{"model": "image classifier", "dataset": "cartoon faces", "train_examples": 50862, "image_size": 40, "grayscale": true, "crop_scale_min": 1, "horizontal_flip": false, "cutout": 0.4, "targets": ["hair colour"], "num_classes": 12, "arch": "convnext", "isotropic": true, "norm": "layernorm", "hidden_act": "squared_relu", "mlp_ratio": 4, "inner_norm": false, "moe": "top_k", "num_experts": 32, "moe_every": 2, "expert_mlp_ratio": 0.5, "experts_per_token": 1, "shared_expert": false, "patch_size": [4, 4], "conv_stem": false, "layers": 8, "width": 384, "kernel_size": 5, "loss": "cross_entropy", "residual_init": "zero_last", "optimizer": "adamw", "learning_rate": 0.00083, "beta1": 0.9, "beta2": 0.95, "eps": 1e-08, "max_grad_norm": 1.0, "max_steps": 29800, "batch_size": 256, "epochs": 150.0, "lr_schedule": "step", "warmup_steps": 1490, "weight_decay": 0.0}
Rows from block 5 of a small image classifier, named by matrix and row number. Rows with one number within an expert belong to one neuron, the router's apart. Each number is 128 + 32 x the weight over its row's rms, rounded and kept within 0 to 255. All counts start at 0.
Before each expert's rows are labels from the 100 images, of 14848, where the router gives the expert most weight on average: "lies over" is the class under the peak. Only what is clearly more common there than usual is listed. The data: cartoon faces. In brackets: how many of the 100.
# router: router (model.blocks.5.mlp.router.weight, 32x384), inputs 231-307
# up: expert up (model.blocks.5.mlp.up, 32x192x384), inputs 231-307
# down: expert down (model.blocks.5.mlp.down, 32x384x192, transposed), outputs 231-307

# expert 1
lies over: backdrop (99)
router.1 [172 130 158 164 179 163 214 105 140 142 104 169 163 131 117 117 159  94  67  71 103 116  84 132  86 106  59  71 109  52 148  99 165 138 128  93 136 154  75  67 151  83  90 179 106  82 155  95 143  95 105 143 119 144  45 102 141 140 101  71 120 154 140 160 150 145 150  92 144 127 132 136 233 140  79 118 154]
up.0 [ 66  99 137 111  85  83  83  57  71 146 125 122 131  69 150 190  80 117 143 142 143  89 133 145 139 147 115 131 139 111 127 136  93 114 191 136 115 108 175 100 153 175 116 122  99 141 182 178 114 206 146 142 169 108 137 189 112 183 116 126 103  62 113 122 179  98 141 185 138 115 107 106 133  78 114 146 123]
down.0 [ 95  83  92 122 116 110 127  71 132 145 144 112 139 188  85 138  94 117  81 152 127 140 149  88  80 127 168 194 105  96  93 139  94 104 139  80 222 126 136 155 160  92  76  83 124 105 146 121 151 127  94 144 101 122 138 202 141 110 137 135 150 167 131 147 132 161 148 135 135 131 128 147 125 137 154 111 123]
up.1 [115 146 114 137 121 154 112 136 129 147 157 100 109  91 117 136 113 162 114 121 136 128 149 164 164  99 137 123 155 152  73  73  93 115 134 104 151 114  69  99 120 148 150 149 161 100 120 153  78  99 109 149 107 129 154 207  97 120  70 138 126 147 124 201 146 188 119 125  96  34 154  98 101 124 105 146 152]
down.1 [ 73 114 186 109 133 129  83 135  76 130  94 162 141 116 168 156 159  52 105 137 130 115 128 162 105  93 101 156  74 145 124  95 146 186 132 121 158  86 114 174 128 125 114 136 145 154 117 155 153  94 122 164 123 168 153 145  73 135 111 118 106 110 101 119 123 108 126 183 165 100 126 189 145 118 221 161 109]
up.2 [103 130 147 121  92 194 151 126 152 136 126 107 141 111 127 192 123 198 147 119 178 113 165 194 108 146 151 151 118  76 161  71 108 124 146  99 136 114 136 117  81 121 119 136 137 175 138 107 123 105 105 149 142 194 100 100 141 112  58 137 178 131 109 121 100 156  94 101  89 104 166 133 136  59 144  76 170]
down.2 [ 94 114 198 134 185 182 127 114 149 115 112 124  56 165 194  96 125 116 162 108  80 129  83 132  87 112  90  79  63 134 125  96  95 157 136 113 127 127 120  82 196 153 148 161 154 133  85 121 132 118  79 119 212  80 105  76  92 142 171 135  95 109 111 103 134  93 121 161 118  81 100 109  80 131 164 125 115]
up.3 [ 81 141 124  58 125 124 137 108 107 142 163  76  92 144 117 124 129 140 148 143  59 115 157  24  91 184  71 111 145 110  95 146 162 202 155 110  95  90 191 184 134 174 107 104 116 131 111 112 138 164  85 168 154 110 137 128 139 126 166 181 166  98  99  98 136 137  75 132 127 128 138 173 122  94 137 137 151]
down.3 [ 55 173 146  97 152 112  80 128 135 182  88 184 119  84 142 143 169 163 127 149 153 143  86 106  93 170  38 126 132  54 147  90 139 168 152 124 125 215  99  80 164 127 175 142 135 139 122 120 122  91 117  77 184  90 131  90 190 153 142  75 104 127  89 146  99 151 111  93 118  90 144 157 182 177 135 151 101]
up.4 [110 170 112 128 126 137 127  93 159 110 174 139 154 147  80 145 153 140  84 130  84 143 180 160 100 121 100 142 208 117  94 136 166 110 144 119 150  77 137 118 103 108 170 154 129 121 122 121 171  85 119 137 186 164 128 120 128 102 130 146 150 142  81 111  83  73 135  98 111  92 204  94 153 142  92 118 193]
down.4 [131 131 167 160 182 188 140  73 126 161  98 138 108  89 138  96 172 131 141  84  87  88 149 164  96 153 108 128 130 134 137 115  96 147 166  84  64 120 148  77 116 145  84  82  78 197  96 128 114 175  90 141 160 109  72 109 148 145 169  68 126 138  86 154 172  79  97 152 130  77  94 134 128 127 199 199  78]
up.5 [103 115 130  95 134  88 168 146 107 137 166 141 146  84 195 143 100 195 213 155 154 111 176 207 117  99 188 169  94 114 101  67 145 200 114 123 122 178 109 150 136 114  84 140 164 134 160 118 122 123 185  94 169  81  51 137 173 110  93 159 137 127 109  92 100 177 122  76 105 122 176 169 122 137 151  86 141]
down.5 [154 120 148 126 151 186 153 136 126  77 117 135  67 169 138  84 156 122 123  81 146 115 102 129  94 110 140 135 109  76 125 182 126 152 113 139  92 162 111 186 187 101 119 215  85 128  80 159 133 136 106  93 181  76 165 122 148  76 151 127 103 140  86 118 126 109 146 147 113 147 102 170 155 147 160 136 122]
up.6 [114 150 129 116 102 132 138 109 165  81  86 149 145 173 148 161 170 193  96  82 157  93 112 105 156  69 152  79  99 122 128 109 155 121 135 140 123 168 182 120 155 112  92 114  68 123  83 145  71 117 155  98  72 155 134 120 190 181 104 164 120 146 114 163 167 115 147 143  78 164 160 123 156 191 125 170 127]
down.6 [ 67 139 102  58 138 118 152 151 143 174 199 182 136  90 112 153 114 133 122 172 152 112 125 159 180 162  94 137 185 181 107  70 197 114 158 139 143 149 148 165 126 138 152 143 174  96 128 134 160 156 147 171 112 131  94 119 171  91 101 141 136  86 162 165 154 114  85 131 114 140 152 140 163 127  93 109 120]
up.7 [ 96 169 144 129 131 151 163 114 139 133 229 111 131 198 127 163  56 107 140 144  83 101  99 124 111 153 143  75 120 106 174 127 113 102 167 129  76 168 129 181  38 192  81 165 143 130 110  85 124 119 145 205 163 124 155 101 152  58 120 114 188 135 103 176 112 119  94 122 108 144 101 100 132  63 150 147 134]
down.7 [ 49 118 128  69 157  87  93 105 191 155 136 130 118 152 131 157 135 125 145 162 135 167 105 129  73 150  31 142  64 122  77  99 140  99 133  61 139 161 159 108 147 115 119 105 103 149  86 127 174 143 126 162 149 159 133  69  97 160  98 113 144 102 121 169 149 156  88 105 134 124 139 170 113 173 113 133 148]
up.8 [ 94 178 149 146 134 116 109 170 143 143  83 157 217 116 153  89 153 110  90 124 119 118 124 117 141 132 161  72 151 127 156 140  86  87 168 175 103 177 150  63 112 119 141 192 146 151 119 198 108 168 115 147  86 142 128  70 175 123 116 104 120 149 136 154  56 105 135 117 158 143 116  63 108 124 117  99 197]
down.8 [ 95 130 160  91  55  93 126  92  79 131 103 124  97 131 109 157 152  84 124 185 116 117 218 188 127  89 175 152 209 123 149 118 126 119 132 113 177  85 206 108 124 100  92  67 143 110 149 135 122 137 124 199 105 116  88 105 188 134 162 184 144 159 132 176 162 143 112  86 149 167 178 126 106 105 140 139  65]
up.9 [ 86 112 146 195 177 114 116 139 204 171 102 182 116 120 150  69 153  79  90 155  91 112 151 105 102  82 121  52 116  88 180  96 139  99 148 127 113 143 121 130  92  93 141 180 131 163 131 140 139 103 126 141  68  89 106 104 102 103 132 101 104 139 188 169 177 138  96  77 147 148 105 122  95 118 140  90 163]
down.9 [ 57 112 125  99 121  94 117 149  76  70 113  80 150 178 117 114 131  87 101 208 136 135 175 116 129 102 183 121 136  72 117 135 205 125 146  89 123 129 155 116 121 129  79  77 174 137 139 151 129 139 181 134 163 156 144  90 193 125 134 159 175 135 198 172 127 175 107 114 147 141 164 131  85 131 198  78  91]

# expert 15
lies over: skin (41)
router.15 [158 191 175 117 168 155 186 135 221 114 139  94  83 128  98  80 147 198  61 127 178  96 101 105 108 139  58 106 148  75 191 135 104  79  74 129 120 124 155  54 121 136 148  83 149 120 158  49 149 139 117 109 105 110 137 147 126 119 183 132  91 136 127 107  74 126 153 132 158 151 110 127 123 115 117 122 155]
up.0 [ 81 101 107 142  45  84  55 103 115 118 156 171 123 102 128 178  82  74 134 144 141  94 152 160 104  89 137 144 128  92  87  88 158 116 144 169  78 163 119 152 157 116  86 163 137  89  89 152  99 151 142 145 102 107  98 152 111 142  94 157 137 145 122 153 194  79 154  96 100 143 137  83 158 178 115  88 133]
down.0 [108 178 145 136 120  71 144  69 119 124 103 146 137 111 163 177 112  98 124 182 139 132 156 221  98 146  86 157 133 114 119 187 128 129 141 104 178 145 144 132 112 103 168 143 110 126 184 121  82 112 116 177 118  92 130 120 126 113 169 101 174 163 166 161 120 109 112 134  58 177  96 148  80 155 117 152 124]
up.1 [160 124 137 131 103 186 161 135 173 177 105 163 108 129 112 144  80 133  80 137 203 159 120  70 120 106 119 146  83  89  95 110 126  86  90 103 114 128 130  82 190 174 150 185 125 128 143 135 144 125 137  88 159 120 143 136 162  97 169 106 133 156 159 135 169  76 174 136 174 110 113 204 104  56 138  91 124]
down.1 [155 154 172 154 118 154 116  94 127 170 130 107 111 126 147 137  97 240 132 105 126 141 125 161 122 117  89 134 151 109  92 178 148 145 108 140 172 140 136 123 168 119 148 108  98 149 147 142  88 172 117 121 149 100 114 105 178 187 129 128 118 139  95  77 139 161 120 132  88 131  94 159 101 182 124 152 187]
up.2 [ 91 120  90 164 163 106 135 142 110 109 161 149 120  55 125 200 163  94 128  98 119 115  88 143 155 113 101 113 199  66 149  82  91  93 127 104 154 161 178 144 197 134 144 132 140 128 122 140  48 105 164  63 155 146  75 166  96  88 153 122 118 106 115  89 106 180 142 135 120  78 174 147 153 161 126  94 134]
down.2 [155 122 168 147 164 110 118 111 104 103 119 169 120 154 156 164 176  89 103 118  88 115 134 247 101  92 110 134 148 120 211 117 117 144 167 134 113  86 139 121  79 136 122  74 134 109 152 124 125 147 127 132 126  51 138 169 182 109 145  99 161 137 142 140 153 154 152  90  88 161  57 190 173  72 149  98  86]
up.3 [154 110 123  61 150 119 143 127 135 194 173  97 126 108 112 120 178 127 175 117 153 106 129 150 145 128 125 140  71 153 195 123 123 130 128 127 137 152 109 150 120 144 196 124 159 191 130 139 189  77  90  99 177  97  95  86 115 175 151 131 147 159 138 111 155 166 114 197 109 131 130 124  89 104 160 103 111]
down.3 [141  65 192 108 106 131 152 112 145  99 101 119 128 176 107  93 174  86 169 156 132 113  86 137 120  75 156  99  88 122  66 164 189 133 112 151 116 172 189  84 146 168 104 146 132 149 132 119 113 132 139 105 153 152 165 131 143 133 131 139 107  80 144 173 163 115 139 179 146 104 119 163 123 108 131 121 111]
up.4 [120 123  57  65 115  64  83  73 166 139 121 134 181 144 141 155 114 123 126  82 129 122 131 107 195 141 121 158 116  88  95 127 101 122  72 121 208  94 107  85  89 125 123  98  88 133  73 159 152 106  72 102 175 112 125 141 167  90 112 155 132 118 111 124 132 150 137 110  94  72 126 152 105 189 159 132 133]
down.4 [146  90 129 200 155 123 130 116 104 106 148 129 171  90 170  67 140 130 204 127 121  89 112  95  87  91 157 133 136 197 166 181 142 123 180 106 145  98 156  92 129 157 146  94 135 142 130 123 117 167 133 106  89 124 173 127 152 176  94 164 128 159 134  95 171 135 118 159 141 168 125  97  74 133 204 133  97]
up.5 [161 143 146 120 117  96 148 162 181 126 147 107 125 119  74 118 217 116 120  86 157 111 227  98 159  98 199  90 109 156 163 131 225  89 111 135 130  83  74  96 176 154 121 139 162 114 129 112 136 156  59 143 125 144 138 126 127 163 134 106 198 139 159  88 116 114 144  68 124 138 148 138 149 152 130 115 136]
down.5 [136  64  96 104  87  81 143 134  56 140  74 173 147 150  99 192  93 148  79 153 164 104 142 112 196 138 152 118 123 131 122 106 118 174 117 203 103 201 107 174 152 113 149 133 136 117 141  88 141 121 215 104 184 115 182 135 112 143 152  45 150  95 192 179 115 173 134  98 170 131 127 133 162 118 103 140  89]
up.6 [141 147 132  95 167 145  88 170 108 109 107 153  82 120 185  77 123  71 129 134 181 112 106 115 120  73 167 187 144 169 120 143 161  65 138 160  66 133 125 147 152  95  69 161 135 180 119 160 124 108 111 165  69 126 109 162 101 137 115 154 169 182 113 128 150 135 163 128 136 145  98 102 136  68  70 101 189]
down.6 [113  62 136  85  68  75 150 109 143 124 158 169 137 176 101 136 100 124  70 148 173 109 156 140 119 143 126 163 155 162 118 148 141  73  98 131 119 180 128 132 127  99 128 137 131  99 116 150 135 125  82 133 129 172 116 180 174 118 119 134 131 119 195  95 134 140 123 144 127 141 178 144 157 188 138 143 138]
up.7 [ 71 162 123 104 117  96 129 188 161  90 163 151 121 165 119 156 174 106 126 133 134 119 187 117 120 156 190 138  60 158 127 104 119 116 156 102 145  78 124 154 144 143 154 128 172 121 146 108 166 171  81  94 147 163  90 174 103  59 157 128 112 128 144 136 123 144 115 174 125 134 104 122 188  82 119  92 164]
down.7 [139  93 112 128 178 139 148 128 164 115  93 197 122 123 141 151 136 113 116 121 153 117 130 117 122 151 147  57 102 148 122 127  69 162 128 200 140 212  87 195 138 179 134 172 150 108 135 120 112 113 180  65 165 177 204 145 104 146 115 121 158  54 143 142  92  72 157 145 112  71 126 139 126  87  82 181 136]
up.8 [117 130 157 108 110 165 157 148 135 159 133 177 112 103 148 151 130  96 183 108 173 108 117 117 103 123 116 172 128 179 105  88 154 132 150 178 154 123 111 105 191  82 123 127 149 118 149 105 154 183  75 111 108 120 107 139 110 135 135 109  64 129 166 123 189 112 134 160 151 194  92 101 155  80 109  93  88]
down.8 [124 126 103 123 134 135 165 114 129 165 139 111  66 160 136 115 127 168 119 109 176 182 144 142 174 135 153 162  64 102 107 118 141  71 156 181  91 178 111 150 117  64 115 186  96 112  90 130 100 129 126  88 131 142 178 124 113 195 128 148 115 104  96 121  76 141 127 181 116 137 127 136 131 156 129 160 152]
up.9 [ 68 112 121 125 142 144 149 113 120 220  91 225 130 149 121 155 117 120 124  99 123 103  78 144 128 180 116 182 130 120  75  59 100 166 110 182 176 155 128 127  84 146 164 174 131  84 111 119 118  90 192 163 141 122 154 143 132 123 151 152 110 106 108 142 160 106 115 134 158 121 115  91 118 140 115  98 135]
down.9 [123 144 123 113  58 145 172 171  60 138 124 110  62 155 139 156 151 129 139 173 170 105 151  69 182 103 131 188 101 132  98 167 111 127 186 123 144 179 105 161  32  98 148 146 122 132 180 152 137 133 112 156 167 164 170 120 114 167 101 171 124 120 141 197 119 112 145 173 119  53 155  85  80 115  78 131 150]

# expert 14
lies over: hair (51)
router.14 [ 65 152 156 122  88 140 172  69  71  79 100 149 162 114 147  77  88 149 105 117 116 140 142 109 154 113 124 108 135 115  85 178 159 110  94 104 121  90 135 130 157  74 108 149 125 135  86 193 165 141 132 222  82 137 189 173 148  90  98 117  96 139 134 107 119  91 123 182  99 144 141 130 140 174 123  89 159]
up.10 [113 167 130 142 150 136 128 151 119 109 137 134 105 126 125 110 108 150  65  94 110 146 163  97 142 138 162 118 143 164 128 128  93 125 126 125 109 104  90 143 120 119 172 173 135  89 112 151 123 149 155 163  81  98 163 140  85 117  41 152 122 154 134 171 116 158  98 121 121 159 119 156 134 120 123  88  99]
down.10 [ 94 106 153  64 128 143 130  99 132 162 126 155  88 141  92 148 155  98  86 177  94 162 165 184  94  64  94 158  92 114 141  58 113 119 124 126 100 141 132 212 101 110 108 110 169 144 149 143 155 146 118 125 142 119 173  99 173 117 149 151 155 152 178  80 178 186 131 154 108 127  78 186 138  82 140  94  93]
up.11 [145 144 169 128 148 177 102 166 143 189 140 184 154  92  99  97 166 172 132 132  76 124  82 150 124 111 185 169 147 131 134 127  55  90 132 165 105 111 124 117 177 121 117 129 136 128  99 128 174 116 149 147 138  88 142 140 156 118 128 131 145 212 129 104 119 138  63 132 181 163 139  76 139 142 159 155 124]
down.11 [107 118 236 161 112 155 118 122 167 156 154 138 119 161 118  94 114  71 110 120 107 151 133 147 139 103 122 133  47 136 148 153 131 130 101 137 117  91 125 136 117 132 100 115 162 151 116  85 105 124 127  97 106 155 130  83 150 152  89 171 123 149 105 147 164 127 181 156 132 110 168 131 188  97 143  62 239]
up.12 [173 134 113 178 127 123  94  97 122 113  94 161 190  54 113 116 190 117 189 155 124 168 154 170 145 123 102  60 128 168 158 115 195  91 105 127 156 125 177 153 113 130 145 165  80 113 166 122 125 150  80 138 137 112 115 113 129 131  66 129 123  83 152 182 140 117 139  98  83 141  93 152 109 116 105  59 119]
down.12 [141 180 132 100 134 121 170  96 142  90 131 125 156 115 175 149 174 162 109 121 126  95 150 133 192 126 135 125 103 166 165  91 175 149 125 187 161 155 188 111 205 175 136 129 124 140 151 112 145 101 125  78 148 151 179  91 122 140 117  91 146  56 123 159 154  68 114 142 126  87 115 136 146 108 138 131  65]
up.13 [ 92  97  99  84 108 119 122 136 132 130 139 138 126 150 163 135 142 156 129 106 133 116 145  75  73 125 144  87 145 134 119 149 105 193 112 142 121 131 125 108  92 122 139  96 153  78 132 188 144 148  85 168  89 101 140 154 130 181 118 164 149 133  85 168 141 153 109 136 132 147 100 106 123 163 121  53  61]
down.13 [126  90 175 135 170 134  78 147 175  91 146 145 140 164 164  85 117 142 145 121  87 148  51 144 129 121 134 125 168 117 168 141  87 125 174 188 121  91 164 179  57 137 108 130 144  78 207 134 105 138 109 177 153  92 117 144 131 117 160  95 108 132 164 101 138 140 106  60  74 169  85 136 155 121 153 132 133]
up.14 [ 91 137 129 143 166 171  93 142 129 135 136 171 159 142 100 127  87 162  66 100 159 120  35 100 118 131 146 179 154  96  86 157  66 179 142 144  87  83  91  90 153 156 145 152 170 103 107 159 118  98 108 175 109 159 162 166 136 134  93 132  71 163 137 164 147 136 136 102 197 143  89  76 140 116 119 116 147]
down.14 [ 96  94  83  68  80 146 150 125 171 123 133  77 149 149 101 102  68 162 118 142 108 156 141 117 111 160 109 186 116  86 160  90 136 140  97 114 108 186 140 158 148  91 118 114 112 118 103  39  99 116 109 151 163  89 145 125 184 130 155 122 112 167 101 137 142 126 171 128 122 121 152 115 135 114 130 128 111]
up.15 [111 126 106 133 110 138 163 153 144 120 125 143 175 145 144 166 131 160  89  43 130 125 123 122 104 154 164 126 179 130 101  95  70 106  56 142  89 157 127 100 124 107 144 108 186  54  65 206 124 105 135 183 103 140 145 136  85 152 120 100 128 107  63 176 123 136 120 113 110 114 141 130 112 150 119 108  99]
down.15 [ 90  91 182 139 111 112 109 121 170 104 161 120 165 149  69  93 128  71 122 138 104 131 128 153  90 127 153 199 104 102 152 108  97  57 161  85 106  98 135 188  77 119 140 117  91  96 165 103 106 137 140 160 152 103  95 162 141 146 210 143 160 175 150 124 126 134 133  87 157 113  67 175 149 153 127 115 140]
up.16 [137 120 128 132 115 113 160 113 186 146 196 110 167  86 150 115 162 125 115 113  95 100 156 126 105  64 137 103  78 127 129 149 114 146 165 132 109  97 178  75 161 110 147  99 173  76 138 140  84  89 128 125 146  99 144 119  98 188 134  97 148 129 192 124 190 173  95  53 149  81 144 130 189 129 151 166  74]
down.16 [156 134 172 145 104 105 117 124  99 113  84  89 135 120 186  90 100  89 128 110 104 116 112 145 169 104 182 102  94 156 103 175 140 118  63 122 123 104 169 107 116 149 126  99 167 112 107 145 136 177  89 129  89 104 124 123 177 111 129 146 126 168 198 112 146 174 121 121 158 134 160 146  89 132 164  93  84]
up.17 [109 123 164 167 142 137 145 100 157  91 105 141 145 129 157  91 143 173 141 103 132 109 167 112 141 105  85 136 110 119  86 147 102 143  84 120 122 177  85  84 127 184 123 115 139 101  66 187 149 134 124 204  83 160 143 156 117 172  76 102 119 111 112 126  91 100 111 114  97 121 155 122 136 152  88 109 112]
down.17 [103 130 161  75 153  90 148 117 137 136 116 145 176 129 167 158  95 110  50 141 176 127  97  68  99 156 112 113 175  89 127 121  97 138 136 137  45  98 118 163  92 126 130  93 148  97 186 106  85  97  80 168 144 119  79 113  97 176 165  91 139 115 109 145 105  99  59  89  84 134 122 134 129  87  55 145 151]
up.18 [127 137 117 120 145  98 107  97 138 133 156 171 136  99 133 134 134 146 107  93  84 148 132 144 157  77 164 113  85 179 126 129 145  79  98 125 110  88 123 135 143 149  61 175 135 124 134 169 154 129  87  88  95 104 123 155 201 147 159 134 180 148 175 102 115 163 166 103 153 158 152 106 119 145 146 126 144]
down.18 [103 149 127 200 126 128 145 120 124 121 118  77 142 123 182 106 128 100 129  95  82 158 156 108 153 104 132  58 101 155 140 123 129 141 132 145 183  99 176  91 108 187  89 124 114 156 154 127  98 182  68 105 135 157 134 156 146 160  99 128 169 130  99  20 139 114 137 110  79 140 110  63 122 108 213 128 141]
up.19 [133  98  81  72 117  85 112 189  93 140 175  76 154 104 127  78 122 121 141  95 142 132 149 163 170  97 141  91  91 110 135  84 117 125 159 122 141 172 111 120  87 129 161 151 104 144 129 132 157 105 171 100 109 102  88 136 139 146 175 159 128 140 127  86  88 121 189 147  85  94  67  79 108  89 102 192 139]
down.19 [177 104 113 133 130 196 106 116  95 145 141 174  69 110  84 162 109 148 103  61 137  85 119 152 174 175 145 116 145 157 110 138 149 129  67 155 121 109 139  86 112 152 120 173 122 180  81 113 143 114 119 115  99  91 134 127 128 106  89 123  88  98 126 130 200  71  97 134 146 151 131 138  93 121 132 154 119]

# expert 9
lies over: backdrop (96)
router.9 [161  68 133 103 131 158 130 157  35 103 150 127 156 129 137 142 158  97 168 131 116 101  85 122 135 190 113 138 154  88 110 142  89  90 161 130 113 126 137 142 175 146 144 170  94 165  90 115 124 131 160 126 173 134 114 140 111  73  78 151 154 111 133 101 120 171 114 202 157 103 126 129  90  55 118 156 106]
up.10 [132  91 137 188 105 110  63 189 132 158 101 149 176 110 124  98 222  78  95  84  66 142 173 161 140 100 112 137 121 152  94  90 140 118 124 150 109 105 202 101 127 110  77  78 155  75 136 159  89  99 109  97 106  82  96 118 126  94 156  93 125 157 123  92 122  83 109 100 179 144 122 108 126  74 120 127 170]
down.10 [101 130  99 149 159 130 118 235 168 153  96 172 155  89 106 126 118 124 115  91 108 124  71 102 123 105  62  85 173 163 154 149 143 141 114 134 117 141 136 127  77 155 133 171 138  90  92 137 117  95 139 132 116 103 140 140  79 108  85 155 138 123 106 134 168 160 153 145 171  90 183 201  78  89  95 130 130]
up.11 [114 125 167 133 142 100 138 123 142 134 126 159 139 166 131 127 160   7 176 161 187  73 136  74 127  67 135  84 174 167 133 112 124  76 106  84 148  84 133 128 118 139 157 136 117 200 110 123 135 114 110 163  90 107 100 120  88 101 164  94  82 100 166 157  92 205  92  18 168 174 135 126 122  92 182 181 159]
down.11 [ 78 161  92 117 157 106 113 105 150 131 102 188 152  79 156 166 166  82 135 140  93 122 161 155 103 121 153 159 143  98 178 134  94 125 112 131 101 153 151 164  88 152  75  66 150 107 159 173  85 166 121 128 134  93 122 146 168 100 152  92  91 144  96 151  84 148 136 119 114 125  96 181 133  55 130 151  98]
up.12 [181 116 118 155  98 196 113 171 138  90 130 146 110 168  67  65 151 133  96 124  92 142 122 131 127  67 151  64  88 111 175 153  83 103 114 151 101 101 152 103 129 131 147 118  86 105 124 110  71 150 164  97  73 160  91 166 104  87 122  58 100 120 152 122 102 127 138 132 149 190 142 131 149 127  85 116 156]
down.12 [142 173  76 160 151 156 147 173 144 106 122 146  96 147 109 128 155 138 160  89 110 120 139 173 129 162 161 161  95 115 116 151 108 114 130  95 106 128 123 177 106 140  86 135  84 132 103  77 151 143 113 164 129  60 136  96  85  82 122 159 189 142 139  68 148 143 124 142 210  85 134 107  79 135 166 129 109]
up.13 [161 150 122 132 158 169 136 109 149  81  72 101 166 185 121  88 116  94  85 182 130  92  79 110 117 135 146 165  87 131 183 141 109 122 102 171  95 140  90 119 153 114 107 156 161 133 123 114  95 158 144 150  77  68  30 176  68 137 153 137 160  91 137 127 177 185  96 116 172 117 140 120 111 148  79 168 129]
down.13 [165  77 145 161 161 178 129 126 138 132 130 166 110  99 145 100 132 150 118 108 117 122 149 197 110 107 121 153 145 129 115 121 108  24 113 129 172 124 129 148 112 149 106  98  46 125 148 121 155 159 162 125  80 108 111 162  78 148 110 178 134 182 111  58 165 123  99 184 116  99  73 115  82 116 157 132  86]
up.14 [135 109 182 106 121 157 208 101 148 154 163 123 116 122 112 112 100 148 160 131 162 100 171 129 140 131 126 105 125  85  66 162 136 131 137 136 115 107 118 133  75  88 148 100 142 157 108  71 173 136 170 153 211  95 110  97 150 140 173 154 157 147 110 101 177  97  79  62 125  86  91 136 101 115 135 121  90]
down.14 [136 180 155 167 115 126 119 193 126 185  78 146 158 110 134 165 130 145  55 117 174 127  78 136 138 150  90 155 131 104 146 128 103 118 152 146  99 153  72  91 123 122 162 145 141 111 184 128 113 131 144 107 142 120 108 144 156 143 143 103 128  93  75 109  58 139  84  78  89 127  96 162 144 117  96 166 148]
up.15 [117 159 142 111 127 145 140 150 161 141 100 102 119  94 201  87 124 168 122 126 126 126 170 114 117 123 112  93  70 141 140 128 149 146 142 120 155  88  59 177 177 166 162  72 160 123 185 160 155 154 110 153 185  66 153 143 104 126 173 141 109 121  89 115 100  54 131 148 102  50 113 127  58 117 133 139  90]
down.15 [166 108 174 177 126 160 172 113 174 116  64 136  87 109  96 127 107 137 118  96 174 124  97 132 158 154  58  90  92 178 117 163 120  93 102 184 158 150 116 120 131 123  96 174 133 166 119 114  74 127 115  84 151 148 172 120 155 159  80 142 129  80 145  92 109 109  76 200 150 139 168 146 152  80  86 142 143]
up.16 [176 195 154 129 119 170 143 111 136 140 191 175 121 122 146 111 113 181 191 105  97 155 127 152 174 111 133 129 116 115 111 135 106 116  97 180 113 106  85 136 127 101 144 151  98 129  62  68 149 163 183 101 159  70 166 126 137 148  96 129 109 151 167  96 146 162  87 129 126 150 149 125 119 117 169 128 129]
down.16 [135 100 140 120 132 136  95 156 149 141 154 117 120 158 114 118 134  87  78 117 177 182  95 148 123 116  82 146  58 153 144 150 106  93 145 163 144 181  79 187 141 101 144 171 160  73  88 108 126  80 111  68  77 115 141 146 136 123  81 149 147 148 129 117 104 143 128 149 105 147 106 188 115 173  87 121 142]
up.17 [145 158 126 114  76 148 151 147 108 109 141 104 128 120 116  97 101 181 117 192  74 163 171 135 124 125 111 143 151  97 148 111 178 137 145 176  93 155 133 174 173 119 123 143 109 170  73  97 109 137 149 120  80 162 110 147 201 159 116 178 103 108 102 129 153 106 134 136 122 162 121 139 142 122  93 177 122]
down.17 [155 111 147 206 131 145 119 132 183 130 171 113 127 117 157 102 170 182 110  39 116 104 116 169 126 127 158 123 107 134 123 148 140 140 128 107 155  94  74 173  97 111 121 123 132 139  96 120  74 137 135 120  81 100  89 124 115 122  69  81 106 170 102  27 154 158 119 113 111 170  94  68  94 189 208  93 131]
up.18 [128 157 136 123 133 147 139 177 150 137  70  98  83 100 158 149 159 125 135 117 171 198 115 157 153  84 206 141 152  78 168 152 112 134 190 103  95 151 183 164  97 124 160 137 112 101 105 193 137  91 149 117  75  62  88 111 189 157 153 133 146  76 101 120 142 122 100 154  66 124 142  77  92 143  95 115 115]
down.18 [139 104  96 133 128 144 163  77 138 119 114 148  78 186  88  95  98 164 132 133  60 204 191  77 116 101 117 143  88  96 117 139 140  89 141 120 166  93 141 173  98 101  85 102 108 135 125 122 155 167 164 129 122 132 184 159 150 103 135 155 117 122 149  87 186 126  73 188 134  87 135 160 102 122 198 111  77]
up.19 [126 122  78 128 112 102  79 124  45 107 128 149 121 122 122 162 150 183 147 129 123 102 112 139 141 160 150 150 153 117 146 143  89  96  92 170  90 125 120 114 208 182 156 145 112  95 129 107  90 112 117  99 131 129  89 162 127 135  79 168 140 157 153 104 138 148  72 195  97 121 158 143 112 113 113 153 120]
down.19 [140 128 155 176  80 112  72 131 155 131 169 108 140 165 158  92  68 154 138 139  80 146 155  86 104  84 154 132 131 120  66 167 145 140 142  78 125 102 186 107 187 100 130  74 131 136 123 136 104 168 142 143 136 160 159  98 128 137 105 108 114 126 147  27 184 151 122  92 111 166 102  93 106  96 163  84 125]